Weights of a small image classifier.
Training: muon at rate 0.0018, batches of 64, held-out accuracy 100%.
Data: trained on simulated stained blood smears, 97500 training examples.
Rows from block 4, named by matrix and row number. Rows with one number belong to one neuron. Each number is 128 + 24 x the weight over its row's rms, rounded and kept within 0 to 255. All counts start at 0. Numbers have three digits each. After the name is the row's rms in percent of the matrix's.
# fc1: MLP up (model.blocks.4.mlp.fc1.weight, 1024x256), inputs 0-255
# fc2: MLP down (model.blocks.4.mlp.fc2.weight, 256x1024, transposed), outputs 0-255
fc1.166 065:146117129159090139119157119116139064141110127155120151141135141114123110119137112174125065114113141132152133108127104080115142144117151135107138127141123191131166125211145072147139140123136126125109133110135147102127124138147130106121119112129134123115135102127150132166154137145155116166147192109108147137179128092114142147201164146114147136124151125100169145100136067114092120113163116103142132138096139107121158139127115099107157140112113096121119127143105129094136143138105125109103101130100138154137089160176116152140136115100169118129119124143159144138143115147157135099110164118141091078118124116097119116193152113124132102111143093156130128136119106126149101101086105094124141134190119116176129115121167091112129138155142092140102118067136131177112109107109127
fc2.166 067:113081135136149098130118149119154182130133087106077127171113104157159154119092105068091126121104150168116136173161132186116115102136127128140118135110113110119144133120134173106134113147166139116152093121104118141118133136158130156125131122113116145144132179137165131132145106121121129074128071155113089096092167168123139125106126121198101129139149131111132129127116155119144120149088126134109131113147174140111104093114130131159088147107131137121159131121147105126141161119138163178121096135130144117112146103097114119095095133124128131130151120142114154117136105117091131145083066106132123162167095092148160162127111166159115174170114136108158132140133160146099118146167147149143126135124178139101145117115117143100126081105104110104139139144114118068135129173149147
fc1.167 063:149124124146133098181123145136081093163173150124103114108120125094135101132080107145177179094133163128133137134140107077094114133120122164081121156137127096053163093135133135127137091167121117162157156145154165157150178148157122125099120115159144153132117147107133125132119094112133161126127127101117142154153134095099136108108119141104123138120149142120117169144115118101092121155161114128165156099131103107092115143080164146112117150084142134172111110121106155107129081089138162137172132139079125119129126120116140140095070106174123105107112157131097155111121114120169131141129144082151124130106099116109135110106103115170133160124115147119135091105123125129113117152165130132180103136133141143095150143134139136105132139146108154147100104167128174110096160125136132
fc2.167 066:130126119110172128136137127118137141112097154153121092171116141132103137134161142098126079145143117130183142159138107100130117091137141122181145099074156119143116097129132123154105141145119111085090129129089059126126136137113139122128156134130139151111109132153163141127115139125096048114169151170104155123146159113154154131163111144147090114119111138159130096091178127155167099102086122153089135128149135121128132135121089076120108114151089144115111148133165088138100098130140105155088102118146130101141157128156110133136114150118134138128140094094163146087145149132106139133085092143124119146152140154144160186103147142100154109112134092135087098111146163137107097140109112107116162115107135102139120111136129115087141152109104091140122163116080157142101136096109156
fc1.168 139:114075144131126083113161102110115135112143125118163168130133153122144147175145122126135097082143102118118112129133077101121133132141120171129150149137158128165144167123159100116146149099161159104126089128100111114096168109122114134118177133144126127120118134128137111146144108114121130115158100112167101147146138128139172168099146123128103119150154095130111121174104132132095161132133131145136126163143151096123137110112107087103149133086127147162134152123137178142136150065130160126141133105105147148140169113135082112099092120125116139147124131096166116139136107132157118132114160170118164126124093092135131141092150110139157135143140112130133080143067165141135109101124116079120147054139119148122121111160108086173109111093149128099094118192098127121119197130105124
fc2.168 143:129142072125126130118145143075115141156109148142106147156138084153144136104101118101097149163139126085105072078151106110134168103137155139153104129167136138078124116132090173153172150143156121121131121136177120137122114134119116170189122161096131137155160161129158132119125128128124148121156140140135126092127132173131112137136115165148080144134121133135098144139142163132131143136115147091133163125139139164147158176094166117113123123128134121121134114142129109128159102164139111148148106179102117126172097125121129126104114090111143083108130109118132101146140090111137141133164099095140093140165105105109124117127129108126135157140133109120114111092148090134149130091103134155122149174131123129173162123088151106126067119115102136113155129156145112113047063109126139
fc1.169 112:108134146079132117158124098152146087140094115139121114148139114141106159133102140139087103147111109111165122141131114076138139077141155162138145141122155146103114120138148153161132173162094114143169118106134112127129157117096113137119173158121140108116118116106153143115140120112114134129105147137150112175149122117088150106137094145140146144102177118188174137170095092152075112171111127163110099127118120141136110106130153156156127136129109180167105129152128118149153156088156142104167133135108136119145099131118102078147124151142119094149143158129093136121147113117185120152119097133162100122139149166123133132123097118137133154133140073170114118141106095125154129115138165133159126120044122132162136091120097098119130097138086144148120094091113101094119089104151122
fc2.169 103:118142125120113198143106138104119154128153144132144124111142172142136141149183141175114119148174167083152132142144126123132111167146149104135134122133060128135130088082118094164117129110114138101113120140160138082114132174140118074123147118106106106137091132144125130100112096143172128105102129142103165081145170101140140115139093148144156141107129140163098149112129137101118174134121090148163073138112124140140140154113115079086105127144143082146087120131139138151119143134165104088096170161144140108131111136153138145138137140164139164093111122138115104121072172151151098113100163137136152141149142089128128107134184168160095110161129117134114142090114145156110165166124113135122104122117124111108126125134109139175122133098133137116130155109148139165088130136116115
fc1.170 044:135118165126081136101116120163092188148143139137127134134112170182143126120140128138137156135106122102165144137123145111165127115144116128118125106162166121150157114119145137102167146164102103107125132114104154112139124150141115131142107104108137142121127148064117102169167141128115097138092090146114134137137192145156125153123097139141125127094091098143094159112115140110132125137109103134187131125128088110150095096132146091116058073124104124142150146172133116124145127150075130177139146125057135177169155107097146157118137097144141132113117114130117163136126138125158133076160136131156090107077100113103133145080112147121139089128126124171123130156167107151119141143125119133151137090121147124124083103102140120132178113132133124159141104092117141118147145144123101
fc2.170 046:138136153172134177115114148091129140104139094104097133134118119151138159161114177134134118167153124173118107100118111123170092170123150114134147059123138086153101120114129120128115093106149158177107115168109099125118140134131134137102170146121108119131135188145141181110106122150126102104130108126138159085113120173078125147121138113147150073137155155135140116106114125133101160115123171144131130118119131169107127114119094142155202121133132161156112129131104101087103136113150148141089080129157133132105099165158109152089138130150112176126108147109112155108112132125161131110141146155137107129137138183137128130159156106125135147135079180147132091111129136122112141129129115112105099178140119132118149125160113118140136164140137154135115170096136096155108132121072094
fc1.171 066:121119109129119105104128125175130146127136101122088100113134119117163150126132147150142129129121163147169098106136119120151128099109111143149179101083136122111124096168140121135107095144174143148103091101143143120120107142100131196121130133086128111092174118131150096140124178098104119161189155127162162111093101095147116153126120163131076130171156136115126080105131129112156121081153139110161129094111159125103106146109116110107112110116108112115125123110137091143116119118157117151093132156161121095102135155148105135119141142126162120128139154123163174149129174149172114142101131149162107154128180121131124087139151150088079086093141146138126095113118115114130118132085109101159169092117103133161142148161122098149148144139135129150113108189123133150130127108162088
fc2.171 068:135130149146096167154149159141133142105117160087097108095115160143117095128150138150096172109153127097176087110090110139106161086121137139137137096110126156150113151196105144107101135089132163146137131133104080123121108131115103107111169093123142126140146136096106114138138157182131124127122112162126120143162117110112139117074195119142164130134141126079093083155146095124124078138105170119138138118159121196130146100161127144143121110133106136121129110115091103111094121081146144134151128164152099119144130108112095153155126157131077128148109128102156122129132132170111137142143125106122119130100108144124142142139127159130143168152170142146128188137138168117111132113128164146113126162160130112156107128106163169133119101134159149117153156117194138132156128110120122
fc1.172 116:122165131190127139106124124167122110137126188133124134107164119124155149087111106161108177114138107144096110107103137104082101105110154117125134093145118135107133104139121098105090127124171134111101129135119132137119169081146146143092135113137125165091158125137113100137155119120103150162106148122105178145143127099163149117147131151094090095155101153102140087148122112110115148154115137119132122153125123113137104146114147129126123123142125152150081155111124118158124157183108171095142115125117112149087094095176163108102182130162119117084133141128139094154149140058131143104137136135095081163140120091165128134136080140123129125154120131161139144096127149137122095112109113127129121137140139091160117174152070108141148093132159127173130109188115137142121148127164120
fc2.172 122:155095117104188117093086138129125134127173142120150113152132111164136155120114108119116111070128146122132165063128141149137159132106123145125106107153132132156119147133131113151116082127143117146124169092133149132136133146192105158125112084109108146130144074151119094140123143115131139125134149081137106130145111156139134129096152149211135188088112149073118132137117109156119155154135078113119170133131103137119137103140159117128121173120150152110112130130145136164148149116175135118131134075077087129166142078110156129145101136119143120133140137107145142106094120105095150149131122171145125116119152130105140129099152108102084132163142109133132145173139140142167193123121138123107118107142145153124102116116137147125157125131126149099079144108155091157109136128175111
fc1.173 051:154150061179139110107156177107167144120129135122090117102133097108136130137149149136162151088139058151130174173148107144130081095112110132113115129151112122128131148108103118143139133112127142122106122077150130113107165109131137161153131113148160134140144134134141136109146112108138149122118132126127125104149143129120144141083136127082124133147124136097095119107135122120175097131139131104159135129129173104173141110096159114149151096101147148180106145156095159163084124166154132117132080101141114175150140071070114093103136080148095095152156131127121133082144102158123113121097110141157124121110168123164101135127166123152101163158132102123134127129137115130098121160160151105153097142103132155111089150143080154142166141158123093135117114126113117115087130149139120
fc2.173 049:123091165121170122110148132193103112167118161137142113164162163187153096141169140138080101111144156154192149108137141116125171102096140099133119126119138140142104120152119123154082122141121150127157146129141104183148125126102109120125133123134089137137122131137145121141111075068126129141148125151131154118099140108086142128152104111143084168113139137169196129140135072137132108117084137151121119121159089140154145090169085143134118114161155127101140117107108080102120143111118146148119101169115138131134119152111112133133178158112153150112131119075140156130106140121120115114159134140125126118139143073091132117132137116112111077135102113140128079135116171134120112077145099145120155156122126113147148128148146112121133154089114137146104095128157115096141116088154118
fc1.174 095:143146090143104139141156082134120146096117140111127136170118133140119098145117135128152133119150128078151174123117120116119103102116124173108149142107174123166139134134138171170152146110097141149123097113116136158155091100133116122135129134136174113152124168146103103112145088086127139133119134073145184113128121133149132091121109111105145162138123200136121113134115098145104086082081121097147137103117128122114167113129117121120143161147174116118109140158117104152120133114108112135188139131122153143121102126153148157085114122141116150104126114131129080088141101135123148148109116173113163121138152168130091151117130117071088125133111174130089173140138119069102148178156152105130137104099176163093150072126143109094139143125153147103137129136108118098140144133133129
fc2.174 089:137146137115132130103125122136116136142148094126170103101133090133140140131107098145130134117115121098089122127113161134132116188112083112130146088154120109068139109141139132105093105141106147136139130179121185133130103127144137103151101131114120120144145154153112137166129161160135177167110151152154127125134124135115095166099166161115134126076165112157152148143197149116160081101143146164098147119090101088137137102144147154097107138088146130131102106147208115103124154112155117116134117146132125138075116113151130139086163116161118137138165150139113121120078082126142142133142087148117121124126154094193116117105147113142115142134143122094102113134151126139109114122116102147093160106134078175116088133085139114124152127135099130145136147120140133167113130086101125
fc1.175 119:142128136098133160120072169125076124146113114087132148145114072118134153146083150122120146116132113127151096122083133158112129119136121084111115153089103100136074111085111113156142088125153115137117079153151133121120136105126121119164080156112136109090126097167128168114157148103137139178135132106099126124111126106139118131108145154149131144139110121106102102164131154111151160129125159127126137140112150179145144167163128167135160148088117138136139112126192132115133148101133075119135157150150122128134157172131091092188146109112136153148089096090141138133138134100112124135146094122150131126104149129145132118108080106145174130169103153095112098156096130141152136123104139097152149132133096112150100138131108106143090119159100174155177178148143113147142125135123107
fc2.175 125:144123100128113149143100167137111150128139133111162134082119162164119066117156066183158121149150125094133136159151128115134092157129109093125105089167117078132150158125094126068135109132113125111151118125136143120100136149114124148082133127125188105156155129202131120143149101181155143107121137162153099114083107114115119135121147073103113113157154112132116087092163124109124109105131094114140108157163109138117144108173113114092103099160140126144120123124121121149137122114117144124118138159095122131087136138122159155128128139121162129137134147138112159145111102138120147103119168173113190144098132119112110133135111133146140128130124136136127180174171107134117173111140162139113134138142110112112141109094163103128130122113149100128130164122086119120105181177123170
fc1.176 085:125129157134076131130178095146105129099152159118115143120163119154123137101127135103151167166146103103147128144121134098143107116127132156129142120121130172209153115139167143089147147116142190181099129147170096124144112102119091155137092078102137109145158121135146108128129160117099143115130149112119167134114131111133138099118136145150151122104159143127095140131110132139090110129132120117126133128166101075081111144161142162127095173131115128104111075110105136083103151118128109105129142139156157109150138155139078135131149101146153150125151125148092104136140159086083109143106104125119112124088108127134105166100149112128114157152080147158137110076135073133120135130131122132124135167107120120091150105138150165138149123156101164151090113132121111117193138102111109
fc2.176 089:143136124115152149152104124137123103130153101120137150104126098113142101135153163130150105127108079180101103126111138122097108127135140141116069089132095158088190128121126134122171099174128090105160138127128132097107082159133146143089095128120143107179167089137135152144128082169135120112155135120153067153143156171096138156126136126121095170120108111135122122116150150178117124134147118145111143107148164134115186128141146129116136106119129146106116146119146115109117115106138134116099150167111117122137106143113124116141107143164146055131141130142108102152116134169132143071161113144143139130168138152119136130146098141112088134177140146084129124151092146133154131142125161180131133115141115131171125116102091163079088151117106150105145102109136165158143095128141081
fc1.177 121:167179099135123159173103154134111112155145117142123154159139125127125122136140158147149132123116132109184131148121140146133120146134153144090127139127135116114134146139146141165148125147080124124130150135152153158067105069161117105119089141154117140100184115152126104116131116088131099147062152085156151114104085120138093160125127142114110100086120126142158105110118166122130086135130146128101160091109131155107118101135103129121136084135114152159129096148095129113165150124151163126124115114183119121132150130133101169117138120137074133132116128127093088080129161118139094150110113141164133126141116132146112092120152104117115104060114088174160131100139119105152153105169118084131137112158122136133079185145161136149128147172119119099128141124128107110126138153171096
fc2.177 118:146111141133086123089148139131134106155167105122082134151154160115146124162156124110105115146146148131136139108146107116125127107134136112139152077114129110155170164136149115095086135188134097143103137139095129142107127145111110132120123085106171147154131126111102136134117160129136129078103081186122133190105126122135121155147132146113100120124130106151147125159113136151111121146103143129161100186147159155147130106177113130176080080139130126076147101115124134130113105119127166173143114109125146113139155154162085164063157128097101137105072113129088174122139086140122129145105130134098130106114082114104182121157133122110185134143144128141113086140129101142125099120118141140161101100137115132127175114113146111116154098081123148111128126111102125139135126124098112
fc1.178 143:184129166158102155103141118136067161133166116110109161148169132109146112131119128107125153127179135139124143106141167170135123085160133092125117092124117147138147132132169099144144133099162156136134128142134153115153097124083092133131133117132120098159119165138065118168118155171088141120097129141133161108106135126130142138130135149134141146130130128136072136120151157137085096127133165119121181101122102151117126101106127153095092101086132131143088082161132118105147091125143152130146139090094163134128127098139141106174124093124122131136080137154116105153128101163139103142131084181108099112133097124143143137113132127113166146091076124127082144102128124150104093128140130122117135117123109097121177140120141110154140146070121120149149145140128188156102147092121142
fc2.178 132:131156134104137127186118119106138110101125102094167146128110102183122149103117115141116125142126110110146160104084150145167121137138148120116143134108140111161108095109140136119145117101083119094081133098121153134115128119127136087148104137140109070141118097129116140140152121133140158155107113204091111168138162128117123129102118138115103105103194128097150138130123165142111136110132142148124145119149131096161138138123169091128137101157086109131127130096157117134161176140136132143144149124122126100125119115127145149176104118175149087167165153151138143137078081139113135155120100118154114133137103144109082124136102116160086154155170110151124082157150109164127132112153118160088157153075157114176076133127109146105112134157143156091091139132124144162120150135145108
fc1.179 074:120101145099109091119099109125124118166080117115158126115118093161141152141099137103113123123116107123139126121172153123159143151102125141141108139115130155154171115098134107114147094122121154129108096144117110095104116111161105088096128136103096141150122104110170144133119138095148154145174144154144121078102194135143117127137156133101114152115123121114101109139133130121154139099140146129125186120122096111123134149064157136067128143102145088107128133105118158141122116172150151170109135121163087114136071094154123135114091133157149183161120135121102167141133114157113109120156112122129159098106098127101131137109138118176154115127104122145148176123155122108090134158166145114131137155136166135054074145140155143163118117102105155099132149173138121131130141141100172
fc2.179 083:124189139138148184136123167120123134092124124186068134127163094102146144119131146143105074148108153129107109145145146115104111112158161210121128145109125095153112121127119142187103103130114069124125111120169143144194150104131187135166121121198150067130150167124105121141145136115091114096128150099081160135150153156129072158137129158098129139143122121076127140108134159132124175131124115146143135093111112143113116139132123174152131089142128124134143110114105088125119143132120108120153112134139121105171145099149127139136140152138161100123118124127165102124131150113158145100139143147117123134144132109113137137114139109121114142135149106124125116105093160098158144144156148124119136137127130102154131161060109135094130106134096155138116132100093145117134107110110110
fc1.180 062:132139102113146121126135085110091110105130144120114168131109132160142125114134063054120106122156105162129139157149127124110164113158117111146183118125142086144171140128104170158122156104067166171139113171157124120129151135138137144139158092111144135132126098083166136155164132120114134129073143162140133149153159145159135080142144156146088089108147116109101110164133159124101084120128140112110093134146134122153163114119097194123112134102111122110134093139133151091109129128144097125158099106110162136138108139106064116140117130163112128174126162118159125148115129110111119130176081121157114147106125173117126179175124109112144101133121143103142141119099109170160105104140119129090125115143124137095126138112136140117102161103124162106130114132102113143102112122118115
fc2.180 063:121148148124099155129127161133135126147134142152129144126093134126168111112109137175150125089101135138109158169132108154127143140128138171099132153112133116175128106174090128112147130158165108150183120135141114113083139103101083146117155137142166130127115094103079102070097128126142172166138150100147114155095152138139122139101166154102161167121068173083105108130112130124169101129117115165147156140130152121134133155107167101152110113160142117094108160143116156097143120169156126150110144100110094117155153121135134163114104133106090149154185156122157131107133118145106134136170149105118143106131133138149115154153131097152092064104170132141161153178153148117138142117126128118178122126150163137158106104111095126126141147115116104118129127138097156119122170149133111
fc1.181 090:167113151090113090150135149123143126196137137124148135139112160131146189140130072142104096115095135107150099171150110100142097092150109130114163125121124129133149105114165132103111140114144160138106078123120122102105113142158113189131119094156165125138094095124123118138111130128124114107152082091108112106119155172116134136098112177141142131141115133123121131119159120123128122125107133153111127159161132148163104134111048134136125127130110158126164131116082109162118143165147144177166156086119160079095122119089126143144134082153127125109144086113123091122140125138140076092130119116129141144124091120120119151160153103117152113176157134168142117103119143156113141096121111130137121116128091080147121139138115166150118127105145126206137147121147126120179115109139150
fc2.181 094:103127120131136149135141113133128164148099145105154114135117113153108172151119143172145061101167137117133119081139148132180093140136128131125084104120141118096114153116093105161148118135132173107133160155142145113185107146166125151119140127077099125146138095169132118132158111149142140118117176154155126124135171153145129103122105116144148151107132142110153139098116122124073141142152129108097098124159138153128141152136181096107141150142200103103116141155152117142106091123145162122142167147174106131152122134114107137154152111101150143117134096094103121135164151114103121106102108125144169090110082137115085103110110131154127124183115133094111114142128133138174137124116112105139141142142125106142107121158167129114135181128120072115118062176161125148120125149156145
fc1.182 102:103124135134101108110113148134109087136133092118184193135146122135130170099136119103103124090165113156124086115124131093119136125096081149132095135140134116149104115159121125145100102138175096119118151119146182158136128116110118150087155132113128123160111161134150160112148151114123175129071135095175124133136136138128130063111103134149109105134107114128195133183116124123119141172136060137127138155152145072121125154142135146127100122126148122144136137127121135116157124130143133146157154141152178103132138141129144094133132102103146141111092109115133073129133101097143131155150137102161092124121153120102139144160091126103153117152092122152118120097111150126158074142150086145119152162090119153141084116185134137113121137112102121156126111068152157136151113139112121
fc2.182 095:110103130163152125082123104159128076121147095133077130137146159107137118150106141136132130140120127119174145118114108144144149139124129138123107123104098130126139126119088146138124127101141094115145099066076121134074147128138136145147135130116069162130097115106147094150130103157146128146144138156110117131126097134124104128130099106160114155137111133108131120132131092130104140133144070150132131158070101157150147124187121168106073120112155138159135132100118104138159104127120129108091131126153108172111150091118117169111085074158118123132120137148111161093140143170190187145121148136108131160145102120134162091142102145100139153102109145103175144126162125143081134149109120104151106091141135129099105140129137096161147158094135132123183132123075174129115115113147138
fc1.183 082:154124085151143134143128116112171113122121152126121109167150129135133149127150127131169173101134143091129117149114152096132132165119183148154187137096166148109074147139115123137128147104117138148109145102120143151119118094128124126114102108120120107117180154166134161085118140087146131162146124141170083108142091121138102112190123111109104149151130125190140098123098135114124131127051129121091131131126136117090110150137173109134105127132158141105135111144089148103159127135106126192153125117111149122124151097147126123133080099117160122124102151139148120145171123115134150123113123141133146131089140133166102123111066125121168141148120145135131169074149119113103109150126132115122091125101146085131156123097137140091090141125077108122095093152106118173111093142163144
fc2.183 092:064124159121116127168119105100100146107158129104142095131139182099104123100119156138108140133157140115097147075117150113122120131102119117093151101121099158096171142120139133109126143159164141104140113149099142116090137156127146100135146145119121126143139117085118113133111154138152113150088129104120122140109143129092135124140153139175173102127117096106138132109154082141102156174135142104142119122125120111125161067142164156078095148191108114102162138130099073136105131128115131125147129138131130126154146134122174090092162143126099119131119120128136166112097133152106107156156157129132133093103115117110141095118112145141113121128138116112117181112172190181157148146149085101146127155146051142133135113132105150141099160149120168125146129132080142140178140128123116
fc1.184 076:118140164144155139110109125107124153126119152140135119136109175149127100126086131141118106150141095160181164099134122150171172148133097118114127141144083110147113125148141104136138093116111126159090149102144151096121129109136127169129124090127103103133172103137148094139108142121093132113122122129155136169133140112158142145152125067092153130117139163140137179113109100140111128131138080118137139140058149145163146165171128132105103106125156134109117164155122151152130168116141124142098120051129117141127167111135148157162121093137132135139167145095121110118102117125125136117119137102103117135108150141131096101134092103170178056141159169114100092102137122123092079126119161085130122109127139113120162094121093131189131128137110139117111087141102129159150140116165126
fc2.184 081:106093120109156128104148092147124174093136149172130110113115108110137107143119131135136155124158130134118075148158114092071115092134135148123122106127170160129107138109098129123135129098097152090168103141140109156129116147089140111112140187114131142081133072169152108118151157097147122090165157078066124161129123134099115114128124142098099117113143153130174130143122173146089117113140156130121131137161104142120151117103100129127148090103135117112159134139164133102076179145089139136164174119141131161107111139152121156111110148118162135169094169122138105171139122138116140160138101135130100136118126142110123165139129143115140194150139085152152144110070150149092110111155111120122112154125144112119136144140114108128169149173095125158136155111140131110131150100151140
fc1.185 104:129139108189132126152139093131132138118127122152126105158108114143105126119064136161137148152089135169098134131137107126135149093112162132142122142112136136141117142092134147136110140108078117166100142160084130145139116128153120118167103105151082112155136107123164109137102136130153130146148095150142089144122087119165146111127134169145117157107159124116115139178138082094111178087103129128100090148146096142122101149128114124126139151132153142131127151183128124098086112107135114093133190134143163127130115118143123116119113087169143162124120132132086149143100159146107163121115099148127117109173126152099118138172100151139149132124145121149175085084106065154103130120148154116156183083098134112126101108174150146097136094125150155133124079114107109151116114118089138
fc2.185 105:119092183075095131121147132114151124127106102138125130092143124118112164114171130139134135154147132120134102128121137154139136159122140141121100094076115147144149132119121145114092108165163131095083108138150140107154123147103149164121142152132190147114079145121109119120163126117158106151196136156154138143192146125131151128159124104145176099137126119143127117140147110153084079126178100104158119102100148161126124135112174171138165119125101123090091110117125122133147134118119156155144156144157102134115160148098100079140135099085112120117122151125103144126139111108084167160140130122104137149127115119103128105120104122130134128185132114120118144135096077117104138090164133098103125144130139132183158144121181093092126144113126126104106132121103095093169147118130077
fc1.186 039:106122118105137159134159133160117107099129184153132141119134140151147136166135151133096125094133111173116110112084124161108136170105115118099101144165097106103136080093083093108121149116167111114126142109108152151123122166081105141111137118125138138117122121112146149087092156118137117120112100105104123112095159073137143185163148117139124110100136128142104112170184102135180137134112131152148114104168149124105126130142097153090115113148143135145124133149135131147139163101129166157142104107093148070072148119113192137174110136108116131113170161144115118168116121133134132139132120156089142130104136089151113114135139124140123111161100096151084100131168161097099101126140154153121173168115128139085145151148133097120161140144099115128123138104117095132168108109110106
fc2.186 041:120142107136114093120120102102108127159152096136156117098124132094130115097096111083140132135155175093200099117151173120146112127146143128162124125092157148148093162141127136184094146156118136134111149119148135137150133125161146107125101125135097148148167126148092109158104078111138141127175146114129107120134101125114138142112120139120105141156094127115119120082127172121117130137126156128106170122101099135126118136128175124126155152125149097058160110116116167147140099130119131111077114118130133169138088088123063142129106074105138163148094122075118145120139117122135157156127159119142130106140132155082141108129158116092158127136137166124128127105107133150147120133151110127114126117070081102156104150118128175145098119164185144164129102169153147145098125131151147
fc1.187 058:120124124140137111086112122132113130127100099143097110125116126134134111108103116130129127175136134150176124146133127112162107108132088124125092101100114105146072129101123161102098161128161099154145115121096110104171089153141113155151132151116130131138100159108133154147133137113150129132142162093134167117118117126179152179153136104162164123109152120148173168123115074133169149119166127100114105162102143111161162124132127139138160145137118135141135156109181115099132133106138173116140135088143191112151110115114096117136109144118090183141154106138163122147123097094122137170127106167117125143133140133101095123165157176080153097140143162120159135169172119163096085078113082108166129111109110113105104157140110110117080121114107149142116099127137134122111121127102098
fc2.187 067:075159140131128126141117135108093160148148082116146107128136169106146170138179113090122141099177133105074091138115141089093154140172103136141126139146135147103202106097106108185146108154165095120142148115157126150105158148126129152121101087146110160114133121132086126127129126163125147172121134156121148130181115135132131118121140132123156113131096128136096146145124154157110115115123045119134070112131147131093099131155138116130131155133111093132088165145105134124113094131119147120133151127133100109156133121091148094129102123138124129153156111131104109082131162130119107132117155148154105147128150124122149097165138082172156116097129123143133111130097131115163194148161135166122133139153079134115117119101126149146130069134141131135112173133149145133157168123122136
fc1.188 107:114091094159142133150168136135146097106105136160075151138155126139119109089114130129132161144127117102104149114154135142140152124122134169099170139134117167138113119154164143114157155140116151133173121121132131109141112110146167101082155103090119134143135155166131137139136122114114103146137126163116032094137107160106133119158120177114104148105118107158150101085123108107113089092132144113146151107141194119153125092098113152140116116108127093102113097121100100119158165124124111174099119117148124143089131126121139160123159089153131148150097162150135136090126141125125121084154127159169101170141149130152097143092136094163115097096121129122150117141118091153142119121118114102126103125103117183129139107136153175120138139127134105083167148116095128092160164102160121
fc2.188 105:156133146113111119106101151128142167135176122117120075135152145128156162150106131167123129133115111150143126161134127117141121164135107096131131176117158140121114138101148173097125100139137108156172125121143122138127152098142137116136128156133137106141105058125112121164111165098101080120167106123102171169107139122173129133147128103170134113151126159127075126161139095113157118172162076145140140176161134132128128157136122135155083158132108105108153136117139175107111131106160107127136152150119144108156167137108137105065102122120128116136140104075129140152126124105081098142146130129120155115128117111120130112117105167132116142127103157113155115102141186110088097077103196133133121084154114151099108114084114119128171110073142134136104132116110122153124146124101131
fc1.189 096:129116133117105115126154120137128079086128139138125127098130133119139172130121092142102114149144179132138130134169128162140108154135123162168098078111133123153106105125162131120199169147122106136098082157153130108142164143097117121146149126124127130123133107124153113137133168075119134104154145114148130140120136085112150138139134159104142145134083133084153129106132116111135123171125120134165103101117088113076149104140117117106157175130171161146118118122132123133141143114134120124119127109130162079131131141162125138144163132078146093153159100102097102063151108142108139110166136190116145105091091087154112129123105124140176120119142144157112186108127149097139132140145090106165117141145151082121106117129087135141082149126120112144092144133109129121142194089154119
fc2.189 090:105109083131109125140135136128115150142170120115121116133135154119155116146106129134141141145142132099130111136133140134133124065070164108127146127139090135124104156116127176136144129142155124130151149195132087147147168155126148161162173107090119122134127135131134132133097116148139105155131140159134105121117122096111126084108100128127157129183135140117118094146148080126144137102096138137118144099094104101150151144146138115149129098099108115142123103141126105140128088114146149172114137042155167128148136136101154186123162148109152178066145098127147180124176146172148113065144158158161107119131110157135115148121146138144103081138110176138151132121122144125172124093141126134109145132139109099118143140126093146166093162114172147115112135146137107130099106108094135
fc1.190 075:115133113106121135145153128125126127123104124127144119142122128106101159162130119155138110122166136133156129124125090136123096132095097148143137124135101111218103132109134170115071109119174142145098115124110132137146073126130106096138113153174100117129131150100123171174160133109150144121077151128166151105149105141151147115149163084138128118136140090129139142129128099098154124100139125121096114145100136107139167120119150104141162080146127156137102149173147125085127156110118151122124150122112123156135092156124098154136087176114130167186168121137151119129135110098088111158119153121144077099144160134130080110144163136121162140120092109160100139168102124105145139091115105087144146097173108089159071145122128093090144087135113137160098136140142139124117138101122142
fc2.190 075:119135144146142109124122122105098123150193107118133131178131138142097111097154097129109101114101104119080118139157121103158175100177130109134139168153133142101169113114186128180164148122084092059100126105135147110098177084069095155168153078124113131172121171086133096119113152126124123156119113153128110148118160144119195132138102147162140108146134145135126115142120125137114133116172101122125119107138124124121087134133160112126131114118143124166141151128149121137118118133133137144121126170122118135129151083121141078148163123130085073118140112103138124120130142166131109102147114148144170109131159140122141122139114110133131121119110130097114143174080114170134113114108137159105139126118139144120166125147135151146114132094113147170159142157149111125117160072172125
fc1.191 081:121158160135127106086109137131079139103072161141131132130140143113100108092142141125102102142157133144143119127122172127126140138136127137131088116147124149174143099117104107097121139148125101110098114089092089156135174126179140134144146157164102098118107176132101148142100104145112102120109100107116110114088141155131121130115131132120112160137139088152151105140088110142152163121185134145143150098118129201084116153121151136103139153100157145100144083116147116119162132112123160137116129210114135142142171161127171116127060138118136126100094134115128122169112126125110136136131099104124097149145131120132090156106138123087144111115102151149184133128117166118119064094170107122149143150138087149110117134160168132151147145138095153115130140126133119102152098158133126
fc2.191 076:096106085121157139123128133113119081120133116076140146135113170103138135096118103133090099128131148087142130124159120118124158116119131121115135085120130098155195094130125107115156102131148131107098098116110119101141129187121093113122111126130163135150157195136117150169155132098121114094136181106112132131116163120121171125153121161122117104130080102150096092130150123147119143132097139125117161125149121115109138186178095096110136161155112141132119150153138123135111144153145113136134127114128113123130121080131045120158160107102129108129109136125120134112115113126144140153188190101138115101136167135174132115072112162147131125085091128092134095138106145162129155144136133123113134108129095126157158176106134105124078087132111131127116112120167120177122138129105126
fc1.192 061:110141105107136143149123117128137110105082103166157100088119142128142108153143168174084135140129104078119159120140136110131127176109127173132124102137126134126125100134104171100131126138153144122093155116077124099165154107140095136131116146122120091136145100147116136129133105103140106092129136147099073108120165145141081106147134102118114151145126159115178137146132131099138124123134152188134134096141151145099101103137067075131114115146126125097103110131174133184171171120159140125155132144118123113159158100100137103193134122126112105114135146116095091130151148161138170136164139079101092133153129148146126111166144132124093092160082129116123118125086117105149159112128144136111123135103137155136169160112162142150159072130109142153127102152102121141112109171116129
fc2.192 062:091119144141164124129136128116074116118142150116111112132105174119137155115134130126150124126144137114159134133130165156115140118127115142116102127113156100189138122126128138112086109139126094116129127092133109127092145157150115071141124105114132121158138107147149138110138104172168122121146145085101126130175141120120165145103148168162107164104111090161144118136170116162075130150126101150102121141115164128128139114085124130141125130195102116149144107112111074164120094167132178153094087113126131132100100141151139125090134187154134119179115104071092154156120125107124129147110157126142150113114147142090126120123119114155130134118131109133141147118157143108075134125102125163204142112124122113143155147149118126117114181122129112154174143062137139115167099102139166